config.toml
encoder_arch = "transformer"
encoder_norm = "rmsnorm"
encoder_activation = "squared_relu"
encoder_layers = 8
residual_init = "scaled_by_depth"
Rows from block 4 of the text encoder of a small contrastive audio-text model, named by matrix and row number. Rows with one number belong to one neuron. Each number is 500 + 50 x the weight over its row's rms, rounded and kept within 0 to 999. All counts start at 0. Numbers have three digits each. After the name is the row's rms in percent of the matrix's.
After each neuron's rows are labels from the 100 texts, of 14976, where the neuron reaches its largest size: "tokens" is the input token at the peak. Only what is clearly more common there than usual is listed. The data: notes from a synthesiser with random patches. In brackets: how many of the 100.
# gate: MLP gate (text_encoder.blocks.4.mlp.gate.weight, 672x256), inputs 0-85
# fc1: MLP up (text_encoder.blocks.4.mlp.fc1.weight, 672x256), inputs 0-85
# fc2: MLP down (text_encoder.blocks.4.mlp.fc2.weight, 256x672, transposed), outputs 0-85

gate.458 114:461385473584521605489411542519492512475502498486453564614425490508538430472507427454470468470519436479517462510541469510405456563536565565425486439480459576515505481502609430529527559554561538516582395447523528433546514533531513468455407411490459527496542413
fc1.458 114:501448499515535555459458408493453493385456505510534415501449502409501547436419560452408483516446489643516539555506545504472445468472468518541466456538504412479572556475521491489550540563483532523584429452475623490514516522532486501509543458485476506556492535
fc2.458 115:431446429552569545492515491524436492525525465565485423489468481475431534495493526456435425501460415452522478538515484561458539429492485547487488510502467566476416478497497438520495499524456431495596566490557533553577511551517499529506530547428520651544396477
tokens: "," (100)

gate.396 064:459552501503470566532538477493532541446472545478493443538530534543531508570482480465521444470513439574579483502520481519482549445456484457642515480501578462473596565527501536478524444490529495438525537573480505377502564394424430481438514446536542569524448492
fc1.396 067:616504623526437512564495557531528629566481542476555432534498526495433505497528485444574530459510483514562506509588538536471575603523508488394542531589378554536471528433480507581437493441440458456514458503467564513566567539467464494511475493536466517476546492
fc2.396 065:430453520555481517555528492547560536512420531535584455625558545503504636476538497494525500514496511461656486516523385611549402504577485535474517497495415572413390557443487507491518457537467469461468504468487530497533438521483496421501523464481578538400583478
tokens: "notch" (100)

gate.58 117:491471474503514478583455570386506493402457408443478413509455456395454559394518450520455456457467582541603555485537511513535507486525478484578452491523542489457484447469527449428592567527519598458514480428557509453467356556458537492543565580484450501541454548
fc1.58 118:461424486539524539533571480524430530495544470574517451576586477547528458544546609435512583496552553488502527471466478505532459465474454490486572459487447551523463486446482481465538426354442493521524464465421570503536387571420454512615444630526439569566556575
fc2.58 114:445480488552580519585500437525525535498509525449551420418571456510523463503487492505422570509603528449538425530459491522444505526556502471542451450507507495464536558511453474582547456531519478505503501491509499480434396566463535594548470571389569362518546516
tokens: "pass" (36); "opening" (19); "bass" (17); "tremolo" (9)

gate.303 105:506554478472577505501549458549457515515575630443500425525496470438458428489493415450462448445531471586519516584426506614509496509438381469420473515399549491487484487457481484496473510516518498526532581531474491478435509440581506617443524554443463562462466532
fc1.303 109:479491540485553508431543477435584594459418444538433503584440417480486519485452513524546463435491552460459471490534450503512545418499536570436452413393335515497407523484523524508511474457553460440560482554477471522542439467466539467576546469500493538554459554
fc2.303 116:504515507415458414543602488421575417473373498483475498493447485435513562480463490569559503492550500499551469452584366507530538431566501561512500446525529535437400548504398490570457508518498493455530532546545536548558483510456515543507539484473531539566471486
tokens: "band" (100)

gate.5 108:470435444498559481568505443446510448446501507366516527452497579525575443613438424523543518517572453538572514454540523430447415658461570525563555456577498487470584517511505589462465546505533540486447492419487468520482482471364544480466472489501501563531566516
fc1.5 105:484442511612403442458535504596522571548505394493560461456483555529494544639441411430569530532568428455493504426503490578493521634498561570575450607533433501490467498470514482503514443475469449533537525498577561468448531504443536497463466483567471492525435472
fc2.5 102:513454480455484419510560562433465438497540506525526482484572524452531453580508495418564594483596460475470537466534409485506430569562518367504553477495547483454561494476483489477487539483509463468510516625552519596368484564508447511516537441539528545462545480
tokens: "noise" (100)

gate.524 044:426444490514526493442500581536452564459463480536593523435563522478461500442431507493563378560428492595563640510503447419485543409585526551467538493534410516577448498557565489522511522405523506428572446481504503476439528451566452508439552505469510496474408488
fc1.524 046:516481509413464585423462594505434573601530441498533475515451504442494516493554550546461519514550425420545503534495476507518544562467481568476506414507442457517506500511530487557588531480480427503545553553563533370415497480470569394499544464447474455507535567
fc2.524 045:497431540445586490562546395463563428480620598545510452427507505523559423466554532578433439462590530518451462429561482464409485509483501465568521495515447535452399580515407542543515495529524471463567459584509428401564519518471465404492452534405573478594529438
tokens: "low" (60); "closing" (21); "opening" (19)

gate.138 098:434544519521474469535470466506609542482513618530458477578466499460539486464494406548540460431502511585420476563550522500434496393457431483560470471442553446544475425544482582416508562549518546508489552485458425403457466487497474469430589594508481631411483469
fc1.138 097:429526543507444463551534563515490490543452537499428532450509452523506554469451437501477447521493459551489524545528504513565489577534485415524524548412600437548464538532493533399495427505557496489398556560422506544530575441480516494497521543456484465507534435
fc2.138 095:525499372425521508453517512584448459558535511436453586507619454498462482414514553476403571485533479449505437496534487437581452543514388499517514499526497529575480470564511527377577507549435443469547559535483413564541539565407557469511454461525482531573486501
tokens: "low" (99)

gate.1 078:435517467590534542429562507545409606416584566503541490597391372530472461450548574519388561440560549455452431536435559531479485440428551560455596543538378477563481516529514549496525501423519435508478453559570539464451427467589581534417512516406444592561593614
fc1.1 073:469513540554493569499586528525470446516499520490496542426327449387468503491541534455488500462462440490521456538446477494422403560517445548490493472470511578514513474472577526511614449521578458447507498468551460633465542554466578474474495509440436394503508432
fc2.1 080:531415483574524504491541495502463429496426467402489472458390573451503466488494413401518515487504436424583411560402511474494446441413506493509502514548557510504529518486453557513579497548530412488533539451407494557561530479480490536529502573491435477496452470
tokens: "band" (100)

gate.100 105:502537477540438493533538388444545365516472501595471456504520490546489530478478516571467610540507444472473469515492581456586371431497574480480493499550497402447545479554558455443502527513400573541514491491512531374517491634425527573496499527520488444477460486
fc1.100 113:452508480512486451532559550413524485417506449561567465460485412517396542440504475451596509484544590486504568535462420564490507490502450532469526509476545546515479432497544470431512478531519418561392527445464539501567525488556482546527403478503440384528453440
fc2.100 115:394550482566487517599543494395453442581534479516476504488475375428471461404478547529509516537557598417557496443488450495444570511485491534453494531535611486525496497544482540487523518551496487532503442420420469514524528426496515525539507573531483448453509541
tokens: "tremolo" (72); "-" (27)

gate.470 116:507461539439550532477478532511517481432518455549406456454494556578485514497588516446465530572528572428570509538351446498490512560591449490464485492472494511538470586571476523509525533417512489516564545541459525449524505491531447471369506479511493536485540482
fc1.470 099:492449468461564376510535548491504524603425539488631487412585587515439521499519543463455512547504480538398484467532484502441529416507438521511451506513536536545509525521527510500602478484472417540534504479500449610438583488482442403427567531600558491383551404
fc2.470 107:587431533403552506512487510458575429570474539532502478509426581444411404525484532488466548473471429502475456505518547532552484520504598580503591557541562423466418476477484452506498461451495516496465647539528507502531497451543479469494477484503547432573470466
tokens: "wobble" (100)

gate.156 097:460483427554494466580559577526505510493507517352429476541468467492521457588465409536542611492615472563592492425496483397498440594470469511588429517610475542382570449495544513482572568434430414494449461527521511457536481501491440480455501431575506521479478559
fc1.156 096:477543535476481463460453515507500467503471532634495536512547533488463486449513520550398501484411467536435510603561527481555441456524485494476483524444569477535413523499494515434515455524501516557499529528469521466483559548545543496536559517488424426514504507
fc2.156 087:454582537385403440541431455580517523489552523627468514436504521490567435441518528515492525537365494479507465472396556485574531466516472476460536415519522424544525489569510608508485451507492447509512518519523454471502548467520503491482553522568529442548455568
tokens: "noise" (100)

gate.668 094:512509434497496454463461514532470519478570545537505553573495483541460538537487427488549485493559569528502551500505407448559480503463490505486479488474472416503596484599527449537466421490511542412510572540498466534418491509562520582450522512533507557388528458
fc1.668 098:518491431543607476548467522500458475505480497546535539497463486487584491520403578497523502504530506538485463444456502540541511409526386556495513524461511449499565520510576473543512508472447538449456454497544499529560542500556488547510516521477480509480527569
fc2.668 103:528565554524540638541477521527479562452505480590441470428475568521463427487408575484584482505497544494490472466531576545492575458556539569493526525496487488497446484469546504493535523499310530437453519472510523474502421500512555514608506505517487515529527486
tokens: "low" (57); "opening" (43)

gate.242 127:520418474489538538520492540442400601412489555472415504473528495474536504462492414547599519494544498450569562466462475575497547543554545474448528496538549586434509529473468535575489454520557473488607499642554436578466463495460493579381430602496496594552457409
fc1.242 132:448496442526441482480529580491492455539480410371470511464425530490456542519465535507520598544647522502530442389512430526479486518490513563582562499486487514446531478605498494493442524458469437545527577525562461544423405539493527615477439419565544572569467557
fc2.242 116:488377459525562490528575529477562469502445544472469510448438443467522544491599482442457586447617493483469535526484506527416398551467544531459513504516497527441472461465437466554436499465523540441455513483459445481470523555447450488565447527450550497555533554
tokens: "notch" (100)

gate.549 082:489503493509542534478542537507590534551501569489423456576444491480502575546416460492562535456435671500522517542559519412611512471540365495552505565522611513572482479483501555485485536497460405437441489551493454415571553455452481420498632491498597495487440505
fc1.549 082:465485462388490465560511437518479503575506460613524563516473450479508525400461459402430420512550522443502513487541509572573437544536610484449609538488486408483452510527458533473441457460470502492487503521535455601442536453569542543516486439516549515526477512
fc2.549 078:551601572532510563451564499551558537491448330512540461549514461507449450500407468507538473501527468525547496392559510469508547440546450511500548579589433501459533516484460574525480521449506574499478440565516488553519576465471531522456571486490538472496460484
tokens: "low" (96)

gate.646 086:438409570507399454537510459440586558473418485485543505579546517531619502522456482529610523476514432555546530489462429517466434497488628554483537448598508527445511481496522573514462527443503485546505546498601492523525467484467491408555484511503517519476488530
fc1.646 083:502430575452475485526484459435535553485488527466575450509529477484531551513488441429519490498510463543534495428521460464512343608522567453549497457611553583426562451565510597418490550396503425535510486509522521537500474471400546486534483462599533507529423565
fc2.646 082:532502387548499471490475537444520443504516531361453469557494521563544554477515489460489477489502458478559519516534503580420409505591614504472557549527575553450447471551469451481453505518406462509429542447587549529512420485452458541408480469404554434528524445
tokens: "noise" (100)

gate.656 119:501475466493492465499568496492514415490475427523467438531483522468458532503543508534595544315504495513562486469437531447524533473551548537484524562560564539544433466523503483463519552474531517516539455526489569515416459586440482505480454506498531413435533512
fc1.656 113:480476520463453497527523543520423510423505584519432498511488480526554464436443490446451579550458527490600533496485490458527449524509433439524501523494517420570519595492566496517449505539528541493499494489559448565507507562611374494574423475587439433475388472
fc2.656 119:589578598471462491520554486522505508461552501509563498451488518499457583498530421565493462456490469476540490422448535438496478462511456397471562471483489394560435591436618524525467513508477508491540494437437496500405553504563461436515478526451476487515567419
tokens: "band" (26); "opening" (21)

gate.25 042:403459440491423487595386518496532535459499411493500480512490470395545508541600563493487540555535461466546486502503470568519536545469427518514497424616460507376510486499530522526553499575562469463516461469468476555470491463444480481386510432533512564550373503
fc1.25 048:581481503497478477568462485519340496516464507546494446537485557440563580509489467504448433569485402512566573424519505502490613575554426479513495534481442543458555480389534649448614542533574555567520469491556457551505508546467491525561494486509501527432456465
fc2.25 048:545510470494503573491567508613492531535451481455531510616570561529427483510575495497536579536523474513473550427546397502361474490504430573551496496481425473450580503504434461446485499397469551478482530485510551472451514526508538595432490449374553507515567444
tokens: "noise" (58); "opening" (17)

gate.302 064:580452467475445439540501509527506513462448509501447490532604554525461533528509520513500529564484540578471549570628480478518463556525513546507417436534495503444466481540618484470522592568485472574454547545527487499544526456560479489499477404542346466424523465
fc1.302 073:494476479474603436503427466541440456519516478588521408523471441540503422478487396482547456475461473517534451609436431452462441509412464470528425558499485572567525591560507508489511502428476516481416517538510505504412513494517529594484442534462538451558536519
fc2.302 068:522534470440505505554539423469533364531447559575486490450564428501420490453526438585482544530508526600599465519509538513554418413444501533541443552498580538531554491547522503510560408548489479544427509464578501472468441457480487489472457487613530410541503527
tokens: "pass" (100)

gate.391 108:455466492576511492528653519466458547468463395551535471538454472497504471564457502621451419405462540518434450385510424523549556451463484583419463524475475539507481483570489499473516483410462465471543477587549468550534528535492449508579510447508552561526448544
fc1.391 106:472468488444483459561516460499619496494520498536550469554509536437502445521473589565421552510482461421558480573443475547583526442540442542466490462563492556469529526500448567492548484426520594494516517430515539553541514551452445395435525395554429548495415510
fc2.391 100:505530560493473502460433523507510548493580588462504601571456538506540506603553541501574442434530482440495475530425516591491509457534474568530496485541406526476535510505492474492502557504540495442503420393471543464481433560504415450521434456468607506469481508
tokens: "pass" (100)

gate.654 112:539458389614487486551455581603507564484453531409525537557460487534544506560462415429560485583429431463516525516434444467409529524464433561560469528503425527499484464541523543593478539509518540466507480540543466448453439516472612518499424549499587503440549546
fc1.654 100:479490577581515499481547436504476420526457575517518563501503495390396530394442568514374517421480491503515543579572517546511517440512519346455547477490469417441529488466492478534453482568428467451469556536471553445495442508520469467473593505511459607411401506
fc2.654 100:535451535499518532431417506540537514452533427466406497403434490467522467505491575521444489553424455434533479510524482545504491436492422494496518576499489435486464470552485474489540483474493415484535495560421512554697445517500523528508452496542510530476529504
tokens: "noise" (100)

gate.641 113:457457378400428458534616506520506527423497509438547500472454489578554445499477448489513600560507440554626551479511463510574475498512495556555535441583570596428554547481527607470556480483527512475555487538529568506587456460407547479422448410479562349575458459
fc1.641 110:557510450561572508511522540453530417460465504459398534445503547546615501428545576520460527401466591487459408573469556513566450510591498452458513474493528497427400504432412490480495533549475595539424511463414534462598512479540507521477603488506495477613442504
fc2.641 099:514611484495612458531506442577518510574479584533444514569421525523492523354520462532525498489586443450427447556397599468488553342514495525512447483571444511535484499440439608453432538544509487483464501592479563523616522492455488562503556533475453537571516539
tokens: "noise" (100)

gate.465 065:488481498529439539446506479493573462506497542521415556557489559425400509599518510504497517481507562630517473428455413471494617485470565500587539440460416478452520545462463428477494607445462618525494524438573494537456529445477463438462551482513513487537512517
fc1.465 068:407542565498439378536493490463534476577560474521501495454477523489502450535490472528499513506426453482447448545479502448519546575409432437465391502557480604508503537486488427449494519531525561456397476508501462432550569532482536457610499508536478446560503509
fc2.465 059:561397533430539557534470559525443552587566533513454502428568435543474584499474526539487512472460467473604560552494439427484498394583587463440561477465568504394467460534429518481473524513514450512444466588560412415569457546450507519552583532543499506563441469
tokens: "wobble" (90)

gate.586 133:465461511540454454580428362434444417487484509509531569553499502563497451522556485471498474397566446502500437517505502433475510536508546364530466471502467542434669468526470418450539395354509437566565529441478567508463475461491595416475498521490451442497498467
fc1.586 136:506474426488491468529444391514458469526473550529573495511495562473552488504552492508465444393582424450554466505530570401546506506480487397505507548479541566555620481470506371545501444460533461558577496487471574479461542492491523384533505439498441435545511447
fc2.586 138:515506484562455447512499558481493538504571570589448428545446580595517465426522479545517495453508489545508515458517483497548492543538513489452464494491491546550567433491442520501502447545459485522434504485499518509481500544559491424482426491605356454484441452
tokens: "pass" (100)

gate.192 101:473556453446564443620560592496500484546425559544515566493508463435385528386577473526482452438482559570533447449465470466507527514539507448559438594419531528468534423529578377551466522535476439498485521495421521483440500461440471542527516599501474433583573533
fc1.192 081:481573504508601512577441534421459539519465455532595537522493543507500406547517584397575405473485555383490481446425435552486480551496507508525521480535345495457506537481511479476520491448502557439551505534567560487468463456518538489457514419527464554567496424
fc2.192 094:539421489540495474480561576443623447457466456519555472568478478413485425476604507458577481543465437515512443502504499501455488433468518537491540463501491507586387557475566460588516525472531488466492521487537512454483428519478469419548540379528468412509398489
tokens: "register" (100)

gate.648 102:491489576547502510471535545490489447497608524487559455546481412477460582495402443584538519535481481422445517492497479457549543469485442528465498489450506498538516491407579472517533579502562479503566576508541498501464461539538562558366500511469515455518532488
fc1.648 099:444531520442496526513552409444447500460556569524554463513434488455562600501462429465504468434600573557546476505475512489487469472519525445496474507548479558453482416495608400503450477470468471499473495487461440518565506421473585539469594501642434558529609549
fc2.648 107:514529489422501493543553398497494476519598517429472432441483465429553615544514507427432511478535470534573473500548430481458524407502522519470470436473463552527422489520539432493449584531413520446424560471469489486568505520482504495591635528613492542564558572
tokens: "band" (99)

gate.360 091:538584472512463588413456503450521513487505455446497464460513528364516482582551482479479463481430504528479602508519535517521504529500574486454582470518490500430404581479567488429529487517402538523559430487550501554459572469579483466547532494446429564487544425
fc1.360 109:434590425518532497515469517486493483551434485620465501486471507460456492517473398463517538544476545353517498465487540533535476561487502508505540563559616398464453538496441469476547555487540484464482389527546428475465594604458558424530424451495474459444415541
fc2.360 077:470497477479558522479490503533448570496488515464523471456555502518548461491378494459419604527471455461530545479429546508544501438516553524497432597360554473628521567462392498432517513616553456486524526464529443493518565477569456560444413524463545524505551461
tokens: "filter" (43)

gate.421 127:442533437505416531570562642634555493542538533529610490569468532545443537605437400519518472466512521485505531562386477527546534564537401479409510493465573484429461421514494470516574483501429535523439517502491451512472452501459510475456512510449523498481488553
fc1.421 124:529525641563604565491484472385554442499497497496572533572490470431548489442457507522428470572426439443427485435598578508480452467494546508631555499546472521524457518446509485423504534472489456547591468507549556513577508507450509537516474518499563554457565513
fc2.421 119:570508500463455444478529432497540491542398522521527540480591480493525556492495448547459473566619484567559507520575459430504511468495477417490441521524431514531550574480428508456472561557492507515512464398475461562563526434561545522572561593525530523471491528
tokens: "," (100)

gate.207 083:460495541535506537539521555445455526390465449470593485461466489534529431554521474530482400558480542559593488505472406444527510599550551481424496456540472525507518538473502507498571538507501598572505545546447410487501464419538446432447514550525420458466485525
fc1.207 081:533551468561522491463560474517481472538486576505467540469525554460593484544506500448497611462599399538501433537523537594614515479531476533534487513450542509474477450478545441420456460496549519468563467444515576517462487501521467512480533452398504552482543542
fc2.207 072:409489533444527519575478634471409392553486490536503506488587435529554517489503588516432430435538607523537434497507473428553501489467516481466515438495520487541522415450496561571514518498500339499520535514509381471478517508497473531449450491496536513521573613
tokens: "notch" (100)

gate.189 103:479493498561543407402510550473536436558506494407436483486460504580479436557516538484438520542449520514437478434511619422539411573419500536498453541563528437486530589549468485571531551453506528471517460484526470435490488497468533438465535480432459487414512491
fc1.189 100:535466502457567604517490527504525508444478501442402583550544498440450487513522414622419485380482473571486469545505507497423574490504445574564504455528447535523516466437602568456435481500500534571541481475484512545421540441532482482507495564574476409603496462
fc2.189 106:511524470420533557425519485486534379481482549399489539527545428583487592527464510520518490480495546455474561502601506446451429496429489553407495514638528435464511577514529523500564467496443497436459520502569600506559474525442466409400448559480495514572442563
tokens: "band" (54)

gate.135 090:463431516447524504553444521507610406456496474458517465516455494418537611407453550494497525588400495480604555487529504469442529487494539482578485612521456411520518498566499439450416506475562443477421521552458509516474478541485480535468465434495520480518436605
fc1.135 099:512550525527434528422581504502513514501510436509520530527537533507630456462535482555467505499522417603492522446483503475391456468523415491499490442478500536484502519469509541474565476518488596476441544457468454504438452574553432527527525488433441386482559629
fc2.135 089:515596527482403508498505529442453592426515536511462409453460494520513501395489503487558585480460472484513562425411471577490553462529497550458449530429531552510530444516460461519460522559468603492590423603592490451510489517557562508489478543542538458511480512
tokens: "," (78); "<end>" (22)

gate.516 104:491481543478557503488577536481552595534545450451453535472507502443458520527532470526518401531488567497536450535485453563539559567489498494453363471509456492489531449493439469536546572451478516542504577507528503516521560540453658452457525518446559427452474465
fc1.516 112:525532572452445554503524534477480478493512593551466557439506482529457461454572508501456475437582430489603428523467465464434570490521471529527521454536432589475492554487508472540561473446537520462686509483504452480518567538484468428553487503537465419544495478
fc2.516 109:457583477402458411525504534466504459463590490506472490449498501540553515566460528493539466604505482563501492529607532532491504489503483426448490443440513564454518533472490575493485492508471520473484494485555485510554484460615449555546530519559487473498515495
tokens: "pass" (100)

gate.379 104:484409470536520526628490490489588434487505521494476553492461451479499555463490363430460560409450533515462514543399464409569487564446563544508542530515466572459535492444410498500489548502574445468573512544454473433478560464396417420423457544540499376511471556
fc1.379 116:539569567512440470558437496504460515494446433561483525558532403487470583425492577449501474570509488551431437521495523467447537494472509466479540590463526492483468477526483481465508525484424481467620585380495528520513518584493462416533464522524576501495472552
fc2.379 126:536553438534466520587516429531441460506478497528452508435477441564577436506493460454421525426443619638482519571577496495453458634520375441559527494389517510553507526461543511586542487537569488446508510509510425501426439548525447530449492488473552512438500569
tokens: "wobble" (54); "closing" (46)

gate.319 081:487501528433507509576559521466562486526460470473556468539496480474483448473442510464502525523526520505544553517571510557425537528429478507496540484401457567485593553531494366424535595561489495459567556463511637522525511506450455517556433523564584567448532457
fc1.319 087:448499588539545479504489466599463521508547565562524466512545477517517527446421516496349527492543513434472494494457570538500497549478462525503488562465486485560572540504476469546421480564378546545485453570552412418507501518544328427464463447505529518462494468
fc2.319 082:425534550537544498522641498542508471541509530560587579590618573443461518399450490453380567535532547510572556481541491529550454593539513553491487538446550523482545541525517496528432585571481444505416544414496502499477498500534474408472481515519531496471548476
tokens: "band" (100)

gate.15 080:515498457588489401502529488548549519508551440463532450495512513492453427484480458506489549547553479507520511453557470535489561479586534406517630388443632450471493452450539563505499571484442484476485499545435515499553455501502454529414539442515504473488435440
fc1.15 082:471499481470500411539589529536516427649529521490592552530565507560444481539560492463508498458588524429603456463435589527499490466500447509496475604386507507561475480535579489456500415559462591581445402520500518525446506451473532541517480472453523605510502460
fc2.15 079:486483537449480472602615438599628503519475525596457565555541411544452498464532426479504555482583551497462467535588540537552525475505469406465551465503493461497612413516541485427532468499544485509521467441490481467482532501520596432575482589496582431445523474
tokens: "tremolo" (83); "closing" (17)

gate.603 097:529486558532566552544497495562535421476506476539427504534446516590552530438624640478493534510568446406518449480557533517462433500593508488506518477556687514417463544455458498523600498446492441434534422422467470516650556499432412477450547487509593472450519522
fc1.603 099:541478584548513545486503428497443447528425451474595519568554376522495457481510570452475552455409446525553570590556422498552466441433568490435518501555508472565511501434543430490473471418498548544470630563533489532526551534504592512592523477558465420452556467
fc2.603 100:569541518434459436474521496532446493566508427438608505577582410475501653487538605487521541463468545520464499503453493507471505524512539423438434549481429542511487472420455493520524560503455530434571493500440436502489541425453494584501541513618411526555539441
tokens: "filter" (64); "bass" (17)

gate.162 112:515482463664492506495447532542447444545538517521478508499463461444527378524467452478565513445454483490493629440560432548580503503476515525508501523559489481518498418557477529406521535571478552564545571505528476419536586532525460523477470523409402560452361501
fc1.162 103:485541532540415574472418521468492432460578531513570506470467585442641475480403514461499514578392468493459561462551487463474438569378455470550577527390396508584444592551557486460505539481513482537513423505518569460502465539479540534507476425479486621450557559
fc2.162 111:438389618501503466500499579523569513520524527507451658456479534532481532506506454515508507504470517429414505435443422490497482435481495450530486441496504500490452578427467578529480540454477551487512461547500615474510464545550647506513457548442476572464503412
tokens: "wobble" (100)

gate.618 108:424492579578477565474536491511454494520446507463512392447477466484465530551462478507450417565479492541448542424490463561523516482478441457525447479494522416501500508488527518425576482506489479568556549490486515463496528449504458605510500428429443530568519534
fc1.618 114:590540505557509554511491574451513466478551539468481576564504513517489421460488545518524459461554544484506523515537439495449506571475468580538415511598576513476534512430443490475418417508572535458499464512473543476506413569532575484520479613520550535479536444
fc2.618 115:594456549482511576482470418577484553623499574432446468448539526444462627406452532524509416625509456544513514511525461511449449471521477518512460518436467519532490550512592500560487503545554489520584385488544442505522400475496495541526570497564428474537538482
tokens: "," (87)

gate.506 083:529560563553434432519489400541487582473488514519596508566627522407438501539590507586489418450437511466510551422536616494519516512554475441515529593488500485528568562489559509594537492445424549523552501474507551497450455516413526460392398547566506481366454406
fc1.506 095:435574346558520432514453458457462432524551491512509523487521577538484598530550536612426495489573501439486530511533443486469442559545481397472540500492528505511569510569575460560505508525511520563426418490504625581445447481593495519509578508481434525553496507
fc2.506 090:635564494460446577420439541456506451387400442452524519559503564579495517484560477545417446553516616616522468499458507428445521451468528477474572478480484468534567525634499511524450532550404471508478465490521577614415497454615386566386446484445522485533539464
tokens: "register" (78); "bass" (9)

gate.123 116:576510403472468570504575537417442437469474450470495580530455463461627525633589572494438515500405435588435558424505468497608458506513560507486500500451516456381493554470460463499480567460481575549513492462542582606564487498486536509471522457504577544429437466
fc1.123 110:530491366482504490509556531425488534573506541433474514498580551450415452527492537538557483514437494469483523404443448489510482403547464515504485559467469511548424447454537452453485563446500530579485455408406457491492611590488357522491501449580451492491579532
fc2.123 119:518556421489460554462467495587503451497478545494546504486450460499515418475493447617512432524453491445552520500541497546472509471500513535497480493604391482533496539584463524411484487508429469601494574446508435470471481507447486521488513413498570412372528402
tokens: "filter" (48)

gate.115 104:502575518464565572485513477517512518450599449498455414605479476451473398448477417439513497545388599533537588524558512537427497522518478528569442466440510620522636514482526531507484552463517545510497502503577430474416413531437508498449488426530522451541489543
fc1.115 112:561470497524551431485473557527563492525451461451502496461578402511530581354470525506551587493579469452489573508496369459571501568504456461433495589488451447522501500561462457448495561491508519523543581476482476460575503498513442502513533462439467521537526501
fc2.115 112:637488515479457518510513527478563459460497496475537555464591534439476517462510555495487488565543468560447463429484471445532450519540497492514444533440559481527536498432473432535567561491522651498453495558478435485603532423511444420405487477443501469506532443
tokens: "wobble" (66)

gate.294 139:497448418549476536622470466560421513496488437451576457547545398551444481611554423507500408492454531526524590484440528586509583499433436572499533560477676523433543452544554446488517506538517575542446520546536525474442481537468486430410538508526459407468558505
fc1.294 146:491496545479532496429501601396629494463461573581412493434503548501585482436524535519582591553543410511503445502593438465442515503521570451559517491523444501515437504450406505517483447485473473492506540495530493523536498491580534547593459472447485596495457454
fc2.294 154:588480611435478407440554504456514401377447555515510500547484450444618542486528537480446496509500554490550490375532506567545512363542501486529572426451454501555488523416498495524457541509495480445505528481566542538530447505559477496543400550447521514519492516
tokens: "," (100)

gate.599 110:524495510441510460535496462493498463442410522529609465527489560567391500606616533539459596496522487526485523470485567447492600444517430477556422409446517469567455512456511486545516470516630611519500496449491414515531399544458549469470523470543516478406404491
fc1.599 115:498486499422581488484466540516540501459498480493509466535450486494431503532435518449402478486546464444483563553526513531547595469442496439458463451520495520507441587519499378571474511551536607480502543529541449512622478471607554528558540558516484490501530548
fc2.599 108:466452516472436454386529430526430525439613499537488585567468517588505524391446461485514496475456487497507540515585556519417587465492517396458510484489482481522529502490445448430508499512558479472533475563576452452545457447512469578546460509585496498519600612
tokens: "filter" (37); "glide" (10)

gate.359 051:411518493528540525504570508636430456469474479569429524581558526475470562441455464530473502504482458552590518554421487437497483483475476521448539459523422579474452581399547427562511445387509518458489415556540491438576600538542463476480481530481522486483530524
fc1.359 050:501478491579536499557507512419550424483453514491515452505466511452488517473463481412578488634523520538520615422425515456465475555422489507447505612469542464466449469462442423507504541559494522443483533498611576571503539579471504506484447552414528528522473518
fc2.359 055:411432450461495492546507523386543525490561560465502526516504505498440531520416467464495558555571429488536555519498480580446347481450563463506490449569448463469507488533501502528429502476503578521521554507417428575517584411633564544477519616536481578505417356
tokens: "wobble" (100)

gate.101 122:603589436544485555391463539401461421505575332479524569507502483448501481481516491470481564532453598499586481472507517441543441499558488459528475483540623513557562501536515495464497508385526547463448462467493464452550499492451560422464530490552514511380472466
fc1.101 109:446462593475519491569518486548481563570468583522480523411439544495572509514440539485574445384536461501441526594525541621498641458472557492461508521396421438481431537509530504597510455538452454559506501565503546472485458528524519522584419489518466631497430528
fc2.101 109:551482505452499536485464495601491493565548509458405457508533496455515480580458557538535487407542482491571485568654556514508529451576480498552552497531475473456504547496498534592560453493536471544497477475496484429544447437539550475593427552543556494530494418
tokens: "filter" (24); "opening" (23)